python train.py --n_mels=64 --spec_augment=false --conditioning="class" --arch="dit" --objective="v" --activation="squared_relu" --num_experts=32 --shared_expert=false --positions="sincos" --max_precond_dim=1536 --adamw_lr_other_params=0.00095 --lr_schedule="wsd" --warmup_steps=810 --weight_decay=0.03
Rows from expert 24 of block 11, named by matrix and row number. Rows with one number belong to one neuron. Each number is 50 + 15 x the weight over its row's rms, rounded and kept within 0 to 99. All counts start at 0. After the name is the row's rms in percent of the matrix's.
# up: expert up (model.blocks.11.mlp.up, 32x128x256), inputs 64-127
# down: expert down (model.blocks.11.mlp.down, 32x256x128, transposed), outputs 64-127
up.43 123:50 14 23 50 50 50 42 50 50 50 77 50 50 17 18 50 50 50 91 50 50 50 71 50 50 50 50 50 50 50 50 31 61 56 50 26 43 08 50 23 57 50 50 77 96 36 50 50 58 50 50 33 50 80 50 50 37 50 64 50 50 50 52 50
down.43 094:26 50 50 50 68 50 63 50 50 50 69 64 50 50 73 50 50 50 69 50 50 50 50 50 50 50 50 50 50 50 50 60 50 50 50 50 50 00 22 50 07 50 50 50 50 20 50 50 04 50 39 39 50 50 50 50 56 50 60 50 50 50 50 30
up.44 095:27 50 43 50 50 50 48 50 50 50 50 50 86 50 50 50 50 62 46 50 50 50 50 80 32 50 26 35 99 50 50 50 50 13 55 50 41 92 50 50 45 50 36 78 59 15 12 54 50 50 29 43 50 50 50 50 50 50 22 50 50 50 50 50
down.44 077:00 72 50 50 50 50 50 50 50 66 50 50 50 50 50 50 50 50 50 40 50 50 50 45 50 50 56 46 50 50 50 50 50 50 69 50 50 50 50 50 50 50 50 48 50 50 50 50 50 00 50 50 50 50 50 50 50 71 50 50 50 50 50 83
up.45 130:35 36 50 50 50 37 50 46 50 50 56 50 00 50 50 47 50 50 16 50 64 50 50 37 40 50 16 50 43 74 50 50 97 09 50 50 50 27 70 27 63 50 50 50 50 50 22 20 50 24 50 42 50 79 78 50 40 50 54 50 50 50 50 50
down.45 105:50 50 50 50 50 50 50 74 50 50 50 38 81 50 00 02 50 50 99 50 50 39 50 50 50 50 63 59 50 50 32 58 52 52 60 50 50 37 50 45 27 50 50 75 50 37 50 50 50 19 50 50 38 50 50 50 50 50 50 50 50 46 50 72
up.46 086:50 50 50 50 50 50 79 51 33 55 50 27 50 50 50 50 50 72 50 50 50 42 50 16 50 50 50 42 50 50 50 99 50 50 50 28 50 50 50 50 02 50 50 50 50 50 50 50 74 50 38 50 79 56 50 50 50 50 50 33 50 50 50 50
down.46 088:50 00 76 50 50 50 50 39 50 50 64 50 52 50 50 00 50 34 50 50 50 95 50 36 50 50 50 50 00 50 46 45 50 43 50 50 50 50 50 17 50 50 50 50 50 16 50 50 67 50 50 54 50 50 50 48 65 50 64 50 50 65 20 06
up.47 091:68 89 74 68 97 59 50 89 39 50 62 50 50 50 72 50 50 68 17 50 50 50 50 88 00 50 50 50 50 53 50 50 39 05 50 50 71 50 50 00 50 50 65 50 50 50 50 50 50 34 50 50 50 50 17 50 50 20 47 50 50 50 50 50
down.47 083:50 50 50 98 97 50 50 53 50 50 50 80 50 50 99 50 50 50 50 50 50 50 50 50 50 28 50 50 50 50 50 50 50 50 50 50 50 49 50 50 50 99 50 79 55 50 06 23 29 50 50 31 50 63 50 96 50 50 84 41 50 95 50 29
up.48 086:28 73 50 75 63 50 50 50 50 50 50 71 50 50 50 50 50 79 50 50 50 50 23 50 50 67 50 50 82 50 50 50 50 50 50 50 04 50 50 50 78 89 50 50 50 50 50 04 12 50 50 74 50 34 50 50 50 50 50 50 25 50 50 50
down.48 100:47 50 40 50 50 50 50 03 50 50 50 50 50 50 46 50 50 29 50 50 42 50 50 50 36 29 32 43 08 30 50 71 46 30 50 79 50 50 50 50 50 69 50 49 50 73 73 50 97 28 50 50 50 50 50 50 50 55 50 44 50 43 50 51
up.49 114:50 50 50 50 50 74 50 50 50 50 48 50 50 17 81 44 50 50 50 50 50 74 50 50 50 50 50 50 18 50 50 50 99 50 50 50 50 50 50 04 50 82 50 50 50 50 50 49 81 50 50 50 50 50 50 50 50 40 26 52 50 50 50 50
down.49 108:50 99 50 50 50 50 50 50 50 50 50 50 16 50 20 50 26 50 25 50 50 57 72 50 65 50 50 50 30 50 50 34 50 54 50 50 50 50 50 50 87 24 50 50 63 50 49 50 50 98 84 50 50 50 50 36 79 50 50 86 48 50 50 50
up.50 087:50 50 50 50 50 50 50 50 93 50 50 10 50 50 21 50 49 50 50 50 50 50 50 50 50 50 50 50 50 20 59 50 99 77 50 50 50 50 00 50 50 11 50 40 50 50 56 50 62 50 50 50 50 50 77 50 50 50 50 50 50 50 50 50
down.50 109:50 65 50 50 50 13 50 50 58 59 50 50 52 50 09 50 50 92 50 50 50 98 50 50 50 50 50 50 50 50 37 50 50 50 50 50 83 06 43 50 50 50 50 50 19 50 63 50 68 45 50 32 50 50 50 10 50 50 50 50 50 50 50 50
up.51 101:50 50 75 50 50 50 50 38 50 34 50 50 50 15 50 50 50 50 50 50 50 50 38 50 50 50 50 50 33 50 50 50 99 21 50 63 50 50 37 05 23 50 50 54 50 71 50 50 50 50 50 50 50 50 74 50 40 50 50 53 24 99 50 32
down.51 074:50 50 50 50 67 50 50 50 50 50 50 50 56 50 96 60 50 28 50 50 50 34 50 50 50 50 50 50 71 00 50 50 00 50 50 61 74 50 71 50 47 50 50 50 40 58 50 50 50 50 50 50 50 50 50 50 50 50 50 50 50 50 50 50
up.52 102:50 50 50 50 50 50 50 50 50 50 50 50 50 50 25 50 50 50 78 30 50 50 50 50 32 50 53 50 99 50 50 37 94 50 50 12 50 50 24 50 50 85 50 87 50 92 50 30 21 50 50 50 50 50 65 50 50 50 50 25 50 50 50 64
down.52 107:50 50 29 50 50 50 50 42 50 50 50 50 62 50 78 50 50 50 50 75 50 50 50 50 50 50 50 46 04 50 50 30 44 99 53 50 50 10 71 50 50 50 50 65 50 00 50 54 56 87 50 50 50 50 50 50 50 50 50 50 59 50 50 15
up.53 106:50 50 50 33 50 15 50 50 50 35 50 45 50 50 50 50 50 74 50 50 50 50 50 44 50 85 50 50 99 89 50 50 50 68 50 50 49 70 28 50 60 50 50 50 52 50 50 50 75 50 50 50 50 50 50 05 50 50 50 50 50 50 00 50
down.53 096:67 68 75 57 50 50 50 77 50 50 50 84 61 50 14 12 50 50 90 50 50 50 50 32 50 50 50 50 50 99 50 50 50 15 50 50 50 50 27 50 50 50 50 50 29 44 50 50 62 99 50 50 56 54 81 22 50 50 50 50 50 52 50 50
up.54 088:50 50 50 98 20 50 47 68 50 50 50 50 44 50 50 50 50 50 50 50 50 69 50 78 50 50 50 50 99 77 50 50 50 50 50 50 50 86 50 50 21 84 50 50 70 50 69 50 50 50 50 50 50 50 50 50 50 50 83 99 50 48 50 50
down.54 089:50 73 50 50 50 50 50 80 50 51 50 50 50 50 50 50 50 50 50 50 50 50 50 50 50 50 50 39 50 50 50 19 50 50 50 50 42 50 50 34 35 50 85 50 50 50 75 50 50 50 50 50 50 50 50 50 50 50 50 37 50 50 50 42
up.55 093:50 57 80 22 50 50 50 50 50 50 50 00 50 82 50 50 50 50 50 50 50 50 50 50 10 50 50 50 03 65 50 50 99 80 50 50 50 50 50 50 86 50 50 22 50 50 50 50 50 36 50 82 50 50 50 39 50 50 50 50 50 63 50 50
down.55 121:50 50 50 71 50 50 50 50 55 50 50 17 50 04 43 99 50 58 52 50 12 50 50 50 50 50 55 50 95 71 50 76 15 45 50 50 50 50 50 50 50 50 50 50 50 50 52 42 11 99 56 50 50 50 50 50 50 71 50 50 50 50 50 50
up.56 109:50 65 59 47 99 82 50 50 50 50 50 50 32 64 50 50 49 11 63 50 50 50 50 50 39 00 50 61 43 41 50 50 50 02 50 50 27 50 75 50 50 50 50 77 42 50 50 50 18 31 50 50 50 50 50 50 50 50 50 63 79 50 53 53
down.56 105:17 00 50 63 50 50 50 50 50 62 59 51 69 72 08 80 48 50 50 50 33 34 50 50 50 50 50 50 50 99 37 50 14 62 50 50 50 50 25 50 50 56 50 45 34 50 50 69 50 50 62 44 50 50 44 50 50 50 50 66 50 50 50 51
up.57 076:50 86 50 50 50 50 50 50 50 50 50 99 50 50 50 54 50 50 19 50 50 90 50 33 50 50 50 50 77 50 37 50 50 50 50 50 50 50 50 66 50 50 50 50 50 50 50 17 38 50 50 50 50 50 50 50 74 50 50 01 50 50 50 09
down.57 088:50 50 50 50 99 50 50 50 50 50 50 28 50 50 10 64 50 50 50 37 65 50 50 50 50 38 64 50 50 14 50 39 86 50 50 50 50 50 35 50 98 50 50 23 61 50 29 50 50 50 50 50 50 50 50 50 50 50 50 50 34 50 50 47
up.58 091:59 64 50 50 50 50 50 50 50 50 46 50 50 50 99 50 44 55 50 50 50 50 50 50 50 50 24 50 68 50 50 50 72 50 29 50 50 50 50 50 50 00 67 32 47 50 50 50 50 50 50 50 99 47 82 50 49 50 50 50 50 50 50 50
down.58 093:67 50 50 50 50 89 50 50 50 50 38 50 50 09 50 21 42 33 47 20 50 50 50 50 16 50 50 50 50 50 64 50 63 50 83 50 50 62 50 54 00 00 50 50 50 50 13 50 40 11 50 50 50 50 30 50 50 42 50 50 50 50 50 50
up.59 121:50 32 42 59 50 50 50 50 63 50 50 50 50 50 66 50 50 42 50 50 50 17 50 50 50 32 50 50 50 50 58 50 50 50 50 15 50 90 42 50 50 37 50 50 50 16 50 89 99 50 84 83 50 69 53 50 50 50 50 50 50 50 50 34
down.59 111:84 50 50 50 50 50 34 50 50 50 50 37 50 50 78 25 50 50 20 50 54 30 50 50 50 37 50 50 14 50 50 16 98 78 50 50 50 50 59 50 50 39 50 50 50 50 75 77 50 50 50 59 25 41 50 50 27 50 53 50 55 19 50 32
up.60 072:50 50 50 99 50 50 18 50 50 50 50 50 50 50 00 50 50 50 50 50 29 50 50 34 50 50 50 50 00 50 50 89 50 50 50 50 50 50 50 50 03 50 50 50 50 50 50 50 50 43 50 50 50 50 50 50 50 50 50 00 50 22 50 50
down.60 084:82 50 50 99 68 22 50 50 51 45 46 50 50 50 52 26 50 50 33 50 50 50 50 50 50 69 50 50 50 50 97 50 50 50 50 50 50 50 50 50 15 50 50 50 50 12 50 50 20 50 50 50 75 52 50 50 33 50 50 50 50 50 62 46
up.61 123:50 50 50 50 50 50 50 76 50 50 50 50 76 50 84 50 35 50 28 83 50 50 50 50 28 50 50 50 50 50 50 50 67 35 50 50 22 48 21 40 50 50 50 50 50 50 50 50 50 41 06 50 50 50 50 50 51 70 50 50 50 50 50 50
down.61 096:22 50 50 50 23 40 50 50 50 50 43 50 50 82 50 50 81 55 50 71 50 50 50 50 50 50 50 50 50 50 50 50 50 63 50 65 50 50 50 50 50 50 50 50 50 60 16 78 16 50 50 48 50 50 50 50 50 50 50 46 50 50 50 98
up.62 140:50 50 62 50 50 74 50 50 50 50 50 45 50 50 50 50 48 60 50 50 50 50 50 79 30 50 30 33 50 50 50 19 50 65 50 50 16 50 75 20 61 50 63 56 95 72 72 12 50 28 50 72 73 62 50 50 50 32 24 36 50 40 50 50
down.62 114:50 08 54 50 00 50 50 50 50 50 50 50 50 50 30 02 50 50 50 65 76 32 50 50 50 50 50 50 26 50 50 75 50 50 50 50 50 24 14 50 36 50 50 44 50 55 43 50 67 64 07 50 50 50 50 50 50 50 50 50 50 90 50 50
up.63 090:14 22 50 50 00 50 50 50 50 80 34 50 48 61 50 50 50 45 63 50 02 50 34 43 50 50 50 50 50 34 50 72 50 50 50 50 50 69 50 50 74 31 99 50 34 50 50 50 50 50 50 60 50 65 50 58 50 50 50 50 50 50 33 50
down.63 099:99 40 50 24 50 82 50 50 50 43 50 50 17 25 50 50 50 50 50 36 50 50 40 50 50 50 50 32 50 50 50 50 50 50 50 50 58 48 00 50 40 50 50 50 50 50 50 72 50 50 50 50 50 50 50 89 50 50 50 50 50 50 50 50
up.64 099:50 99 64 50 99 50 50 50 50 50 50 73 50 50 50 76 50 50 50 76 50 50 50 55 50 41 50 57 50 40 14 50 84 50 50 18 30 57 50 44 50 26 50 50 50 50 50 28 11 50 50 50 50 69 50 50 50 50 27 50 50 50 30 50
down.64 124:55 50 50 50 50 50 63 50 35 26 50 14 50 44 91 39 50 50 50 52 46 69 50 50 50 50 50 53 46 50 30 50 67 50 50 50 45 72 50 50 50 50 76 50 35 21 50 50 50 50 50 60 59 50 50 55 58 50 50 82 45 50 56 29
up.65 076:14 50 50 50 50 50 61 50 50 77 50 50 16 52 50 50 46 50 20 86 50 50 73 06 84 83 72 50 50 50 25 50 99 50 50 50 50 50 50 50 54 50 50 50 44 50 07 08 50 50 50 50 50 50 50 50 50 50 50 50 82 50 50 59
down.65 074:50 50 50 50 50 50 50 50 50 50 50 50 50 46 00 89 63 50 44 50 50 00 69 50 50 50 50 50 50 50 73 21 50 50 50 50 50 50 50 50 50 50 50 50 39 72 03 50 50 50 89 57 50 50 57 14 50 79 50 50 50 50 50 59
up.66 111:50 50 02 07 50 50 31 50 50 50 50 15 81 14 27 50 50 50 50 50 50 50 50 50 50 50 50 87 50 48 45 50 50 56 30 50 50 50 50 52 50 69 50 50 50 50 50 50 68 50 50 50 50 42 50 50 50 48 50 50 63 50 50 50
down.66 088:50 50 50 50 50 50 50 50 50 39 71 50 50 50 87 50 50 50 50 30 50 42 50 42 50 50 56 50 37 50 18 50 50 50 50 50 50 50 50 50 50 50 50 50 50 50 50 50 55 50 39 32 50 72 50 99 80 50 50 56 35 63 50 50
up.67 121:50 43 21 03 50 50 50 50 50 50 50 50 50 50 50 50 50 38 61 50 27 50 50 50 50 50 33 35 11 50 31 53 23 50 50 24 22 50 50 35 50 50 50 50 50 50 50 50 03 50 40 50 54 50 54 50 50 50 57 50 50 22 50 50
down.67 101:99 50 45 50 00 50 50 50 50 50 50 61 50 21 78 50 50 50 50 50 50 59 50 50 50 50 50 50 50 50 50 50 50 50 50 50 50 40 50 50 46 50 50 50 50 50 61 17 80 50 50 50 49 50 50 61 50 50 50 50 50 50 50 50
up.68 101:50 50 32 50 50 62 50 50 50 50 50 62 28 50 50 63 44 41 50 50 42 65 50 50 50 50 50 34 50 50 67 50 99 58 50 50 50 50 50 50 35 50 50 62 50 50 50 50 43 50 72 50 09 50 67 99 50 68 50 50 50 50 50 74
down.68 098:50 50 23 50 50 50 50 50 50 50 78 41 50 69 50 31 63 50 50 50 50 50 50 50 50 12 50 50 50 50 50 24 50 42 50 50 50 50 76 58 50 26 50 50 50 50 50 50 50 58 50 50 50 50 50 50 50 50 50 50 16 50 25 50
up.69 115:50 50 50 50 00 50 50 50 50 50 50 50 28 50 50 50 54 50 50 50 50 68 21 50 50 50 50 50 79 45 50 02 50 86 35 35 50 34 50 50 96 50 76 50 50 50 60 50 49 50 50 50 50 50 50 50 50 50 50 50 20 50 34 50
down.69 103:50 50 11 50 50 30 50 50 50 71 55 50 50 79 99 50 66 50 50 50 50 81 50 50 25 50 50 50 50 52 17 50 50 12 50 50 30 50 50 50 50 58 37 50 36 73 50 50 33 50 36 50 50 50 50 99 50 50 50 50 50 50 50 50
up.70 094:50 50 50 50 50 50 50 50 50 50 50 35 66 41 50 50 50 81 33 50 50 50 50 50 28 50 50 64 50 50 50 50 50 97 50 50 50 50 50 28 40 50 50 50 50 67 47 50 50 50 50 50 50 61 50 21 50 50 19 50 50 50 50 50
down.70 081:50 50 50 50 50 50 50 78 50 50 50 50 50 99 45 50 50 50 50 50 00 50 50 50 50 50 50 50 24 57 50 50 50 29 50 50 74 50 52 50 50 99 38 50 50 50 50 86 39 50 50 50 50 50 82 50 50 50 50 50 50 50 50 50
up.71 150:50 44 65 50 50 50 50 68 56 50 32 50 50 22 50 58 50 50 50 19 82 43 50 43 24 50 50 43 50 50 55 00 50 50 50 37 50 50 41 50 89 50 50 74 74 40 59 50 58 21 50 50 26 50 50 50 50 50 50 29 23 50 50 50
down.71 105:65 50 50 27 50 50 31 44 50 49 50 50 37 33 00 50 50 50 99 52 50 53 59 50 50 50 50 50 51 50 48 50 50 50 50 50 62 50 50 60 50 50 56 50 50 68 50 07 48 50 87 50 50 50 41 56 50 50 21 50 50 50 35 67
up.72 142:06 50 50 50 50 75 85 50 56 68 50 50 55 50 50 50 50 50 50 70 75 50 50 50 50 50 50 88 63 62 50 50 50 50 50 24 50 50 50 50 99 50 50 99 73 50 50 50 50 50 50 27 50 50 50 50 50 50 50 50 66 50 50 50
down.72 126:50 50 50 50 50 50 70 50 50 40 50 50 50 00 99 50 50 50 00 36 35 50 50 55 50 50 50 50 44 84 50 50 25 70 48 20 51 50 50 50 18 66 50 50 50 40 48 59 23 60 23 63 50 34 64 50 50 50 66 50 04 50 78 50
up.73 098:50 50 50 50 50 61 50 50 50 50 50 50 09 18 50 50 50 88 50 50 34 50 61 60 50 50 50 50 50 50 50 10 50 79 50 35 57 24 50 74 50 50 50 50 50 41 50 50 96 60 64 40 50 50 28 30 50 50 50 50 50 50 50 50
down.73 107:50 50 50 85 50 50 50 50 50 50 50 54 43 50 50 67 50 50 53 50 50 50 50 50 60 20 69 50 50 83 50 82 31 50 99 39 50 50 79 50 33 53 50 50 50 44 31 75 28 25 50 50 50 55 50 50 50 50 50 50 33 50 50 75
up.74 088:50 50 50 22 50 50 50 50 50 50 50 50 50 50 50 50 50 50 49 50 50 50 50 00 50 50 50 50 66 50 50 50 50 53 50 50 21 00 06 50 50 50 50 50 50 50 50 50 50 63 50 50 50 50 50 50 50 50 50 50 50 25 50 50
down.74 076:50 38 90 44 50 50 50 74 54 50 50 50 50 50 50 30 50 50 50 50 36 50 53 50 50 50 50 50 50 15 50 50 00 50 50 50 50 50 50 50 50 09 50 50 50 56 50 99 53 50 50 50 50 50 50 50 50 50 50 50 50 01 50 67
up.75 084:50 50 50 50 50 74 50 50 50 50 50 67 50 50 50 50 50 50 53 50 83 50 60 50 47 50 50 50 60 50 19 50 75 22 50 62 50 99 50 50 99 48 50 50 50 50 00 27 50 35 50 50 50 50 50 50 50 50 50 50 50 50 50 50
down.75 107:50 65 50 17 66 50 50 87 50 80 50 76 50 50 88 50 60 50 50 50 00 62 36 50 41 59 50 23 11 50 60 50 50 50 44 30 23 50 50 50 50 37 50 50 50 50 50 50 99 50 50 50 50 50 50 56 40 50 50 34 45 50 50 78
up.76 062:25 10 50 50 50 50 50 88 50 50 50 50 50 50 50 50 50 50 34 56 50 50 54 50 50 50 50 24 50 50 50 50 47 50 50 36 50 50 50 50 50 50 50 50 50 50 86 50 50 50 50 50 57 50 63 50 50 50 50 41 50 50 50 50
down.76 091:59 00 57 24 00 50 46 50 50 50 25 50 50 50 50 50 50 50 37 50 63 50 50 50 50 50 50 50 50 50 50 50 50 50 50 50 50 39 58 50 50 50 50 50 88 50 50 50 85 11 50 50 50 50 43 50 50 50 50 50 50 50 50 50
up.77 095:50 41 50 33 83 50 40 50 50 50 63 50 50 53 50 74 20 50 48 50 50 50 50 50 50 50 50 50 23 50 44 56 50 50 50 50 50 50 50 50 50 50 50 50 50 92 50 50 30 50 50 50 70 40 50 50 50 74 50 50 50 50 50 50
down.77 085:50 79 50 50 50 50 50 50 53 50 50 50 45 50 84 74 49 50 50 50 86 46 50 50 50 50 41 50 50 50 50 50 39 96 50 50 50 50 50 50 50 32 50 50 50 50 50 29 50 50 50 50 44 50 50 50 50 50 50 50 50 50 50 50
up.78 105:50 50 50 50 50 50 36 50 50 50 50 83 45 39 86 50 50 49 50 50 19 82 39 50 50 50 50 50 50 70 27 50 50 50 43 50 00 50 50 50 50 50 50 50 50 50 50 80 50 19 50 22 50 73 50 28 50 50 50 50 50 50 50 50
down.78 121:31 50 06 50 35 29 50 50 50 42 79 55 63 19 81 21 79 50 50 58 54 50 51 50 50 50 50 67 57 50 67 58 50 50 50 72 50 50 57 50 34 37 50 56 50 50 00 28 50 56 99 39 50 50 50 50 50 50 69 50 62 99 36 44
up.79 085:85 50 50 26 64 67 27 28 50 50 65 50 50 50 50 50 50 50 50 20 31 00 50 50 50 50 50 00 50 50 50 50 50 50 50 50 50 50 50 74 44 24 50 50 50 86 50 50 50 24 50 50 50 50 17 50 50 50 50 07 50 50 50 50
down.79 053:50 31 50 50 97 50 50 50 50 50 64 50 50 50 50 50 50 50 53 50 00 50 50 50 00 50 50 50 50 50 50 50 50 71 50 50 50 50 50 50 24 50 50 50 50 50 70 64 50 22 50 50 50 50 50 50 70 50 50 50 50 50 50 56
up.80 079:50 50 50 50 50 50 53 50 50 50 60 50 50 50 91 50 99 50 50 29 50 50 50 50 50 50 50 38 50 44 59 50 50 50 50 72 50 50 50 50 99 99 50 50 50 50 50 50 23 58 50 50 50 50 50 50 50 50 50 50 50 50 50 50
down.80 110:18 50 23 50 99 16 50 50 50 36 50 17 44 50 46 50 50 50 00 50 50 50 63 50 50 50 50 80 50 86 31 50 16 50 48 50 50 13 50 41 52 50 50 50 37 50 00 50 50 83 50 50 51 50 50 50 76 50 50 77 71 21 50 36
up.81 135:46 20 50 50 63 50 50 50 50 50 50 50 38 41 50 50 39 82 50 50 50 50 10 50 36 50 63 73 19 70 50 23 50 72 37 26 37 50 27 50 73 50 81 50 50 50 50 50 50 38 50 50 42 50 50 46 50 78 50 75 16 50 59 44
down.81 109:81 50 17 62 63 50 50 50 50 50 48 50 70 50 50 50 50 50 50 50 72 45 50 54 42 73 44 51 50 82 50 50 50 99 50 50 50 24 50 50 41 50 50 50 50 00 50 50 50 94 50 27 50 50 50 24 50 10 50 50 47 95 53 04
up.82 065:50 50 30 50 50 50 34 50 50 19 50 50 50 07 50 50 50 50 99 50 50 50 48 50 50 50 50 48 50 50 50 50 50 50 50 50 50 50 99 50 50 50 50 50 50 50 50 91 50 50 50 50 50 50 50 50 50 50 50 50 50 50 50 50
down.82 089:88 50 50 74 50 99 50 34 50 50 64 68 70 31 99 23 50 50 50 50 50 50 38 50 50 71 50 50 50 00 50 50 43 50 50 50 50 50 75 50 50 50 50 50 45 50 50 50 27 26 03 50 50 65 73 65 64 50 50 50 50 46 50 50
up.83 062:50 99 50 50 83 29 50 50 50 31 50 50 50 50 20 50 50 50 50 50 30 50 50 50 55 50 50 50 50 50 50 50 20 50 50 50 38 28 50 50 50 99 50 32 50 50 50 40 50 50 06 50 50 43 50 50 50 50 50 50 27 50 50 70
down.83 080:50 53 50 48 44 50 50 50 50 50 44 50 50 50 50 63 50 50 50 40 50 50 64 50 50 52 50 50 50 50 41 29 50 50 50 23 34 50 50 50 73 50 50 11 42 50 85 50 50 50 50 50 50 50 50 85 50 50 50 07 50 50 50 50
up.84 098:28 17 51 69 50 37 50 50 50 50 50 32 18 50 41 50 50 55 60 02 50 50 50 50 31 50 50 52 50 90 50 20 50 50 50 50 50 50 50 50 95 70 50 50 50 72 99 50 50 50 91 50 50 61 99 50 50 50 58 50 50 50 50 18
down.84 113:81 75 61 50 44 50 46 50 50 50 50 50 50 61 50 50 50 50 50 78 50 50 50 50 50 50 50 50 50 50 13 81 30 50 50 70 27 56 50 50 99 50 50 50 50 50 50 50 50 17 50 50 50 50 50 70 50 50 50 50 14 50 50 86
up.85 098:50 50 50 50 50 50 50 50 50 50 79 21 50 50 50 50 09 50 50 48 42 64 75 50 29 27 73 50 50 50 50 50 50 44 50 50 24 91 62 50 93 50 50 50 67 38 56 09 33 50 50 63 65 51 50 97 50 08 07 83 87 51 50 50
down.85 102:48 50 50 29 50 19 63 56 50 50 50 35 50 14 50 50 03 50 14 61 28 53 50 50 69 50 50 50 50 74 50 50 50 61 50 65 50 33 50 50 99 80 53 50 50 50 79 50 50 50 50 50 50 34 50 50 69 50 50 73 50 67 50 50
up.86 076:50 50 50 50 50 50 50 50 50 50 50 50 21 50 44 12 50 50 50 50 50 50 50 50 50 50 50 50 50 50 30 50 50 96 50 50 50 50 50 50 60 50 50 50 50 32 50 50 71 50 50 50 50 50 03 50 50 50 50 50 50 50 50 50
down.86 129:28 50 57 50 53 50 50 50 50 50 50 50 10 50 33 99 50 50 50 82 50 50 50 73 50 71 50 08 50 50 50 50 50 70 50 50 50 50 50 20 50 50 74 77 50 50 50 50 64 74 50 50 50 52 39 50 28 50 50 50 50 18 50 50
up.87 110:50 50 50 50 55 56 69 63 50 50 50 49 50 50 13 50 16 68 87 36 50 50 50 50 50 50 50 50 50 50 50 25 27 50 50 50 21 50 50 50 94 82 50 50 50 50 50 31 50 50 50 50 50 50 50 50 00 50 50 59 50 57 50 50
down.87 102:50 50 50 56 27 50 71 50 50 46 69 40 50 77 99 50 83 44 09 50 50 73 50 41 50 50 50 50 49 50 50 50 50 39 54 61 50 30 50 50 50 57 54 50 50 50 50 59 50 50 50 50 42 50 50 88 50 50 50 72 50 00 50 38
up.88 099:50 50 00 48 38 12 69 35 50 50 50 50 50 03 50 50 50 50 50 50 98 50 41 64 50 50 50 50 99 67 50 50 50 50 25 50 50 50 50 50 57 51 50 50 50 50 50 89 63 58 62 50 50 50 50 35 50 50 53 50 09 50 50 72
down.88 123:40 85 50 88 50 50 50 50 74 50 45 50 50 50 50 83 50 50 50 50 50 50 50 50 73 50 50 50 50 80 73 51 62 99 50 50 65 79 66 63 37 50 50 65 50 43 50 50 99 99 43 50 50 50 50 24 50 50 50 50 60 46 50 62
up.89 100:50 95 50 58 72 50 50 50 90 50 50 50 44 50 00 50 50 50 86 50 50 27 50 50 41 50 50 50 32 36 34 33 79 50 50 33 37 50 70 29 28 80 50 50 50 50 50 50 12 50 35 50 46 50 82 50 50 50 46 50 50 50 50 50
down.89 111:50 50 50 50 79 68 50 50 50 50 50 74 50 50 02 50 50 50 50 50 50 26 50 50 72 50 50 50 50 50 50 50 50 50 38 50 50 50 43 50 50 50 48 50 44 50 50 50 61 00 50 52 50 50 50 28 50 83 50 50 50 34 50 95
up.90 106:50 46 50 50 50 50 50 50 92 50 50 27 00 50 50 50 50 67 50 50 50 50 50 50 28 31 40 50 38 30 55 50 50 94 50 50 50 50 50 28 63 50 50 35 50 50 50 32 27 50 50 50 50 50 50 94 26 64 12 50 62 50 21 50
down.90 107:50 50 50 50 50 53 50 50 50 74 46 50 72 49 50 50 57 50 50 50 50 50 50 50 58 50 50 76 57 95 50 50 50 79 50 53 50 50 50 50 37 15 50 99 50 13 54 50 50 50 02 87 50 50 50 50 50 50 50 50 50 50 50 50
up.91 089:50 50 50 08 50 33 50 50 50 50 77 50 50 50 50 50 56 50 50 50 79 50 50 32 50 50 50 50 50 50 50 50 50 00 58 36 50 50 50 50 50 50 50 03 32 50 26 50 00 50 07 50 50 50 50 50 50 02 50 27 20 50 50 50
down.91 091:50 87 50 50 99 50 50 50 50 50 50 50 54 03 91 50 50 50 50 50 63 72 50 50 50 50 50 50 00 50 50 50 50 50 50 50 50 50 50 50 82 50 50 50 82 65 09 84 08 50 94 50 50 50 50 71 50 50 50 39 50 00 50 50
up.92 120:50 50 50 50 11 08 50 50 50 21 50 50 24 50 50 50 50 50 89 50 50 50 50 47 50 50 51 50 76 75 50 43 51 62 50 50 50 50 50 50 50 50 50 50 50 50 50 50 50 50 50 50 50 50 50 50 50 50 50 50 41 50 50 36
down.92 111:46 50 50 84 50 50 42 50 50 50 50 50 50 50 92 99 50 50 50 50 29 50 47 50 50 50 76 50 67 50 50 50 99 40 50 50 65 50 50 52 50 50 50 50 50 50 00 50 50 50 44 37 50 50 53 50 49 40 50 50 50 50 50 50
up.93 115:50 25 44 50 50 50 50 50 50 50 66 28 25 32 50 50 26 50 50 50 50 00 50 50 28 50 50 18 50 50 50 58 55 50 73 50 23 52 58 50 50 27 43 50 50 50 48 50 95 50 50 50 50 64 50 50 50 61 50 50 29 70 35 45
down.93 106:53 50 50 50 99 46 05 50 50 50 50 50 50 00 37 50 50 50 50 50 50 50 50 50 21 50 50 50 01 43 26 50 99 37 50 50 50 09 50 50 50 05 50 50 50 50 50 50 53 43 50 50 50 50 50 50 50 50 50 50 67 50 50 66
up.94 093:50 50 50 50 50 50 50 50 50 50 50 50 90 50 50 50 50 38 50 50 50 50 50 50 50 50 50 50 50 50 50 50 50 50 50 63 32 50 50 50 50 45 50 50 50 50 50 50 00 50 50 50 52 50 50 50 50 00 50 57 24 50 50 50
down.94 083:79 97 60 50 50 50 50 50 50 75 50 50 50 50 50 50 50 46 93 50 50 50 13 50 50 36 50 50 50 50 50 50 82 50 50 50 50 50 50 50 50 50 50 50 50 50 00 50 50 50 50 50 50 50 95 50 50 50 50 50 50 03 50 50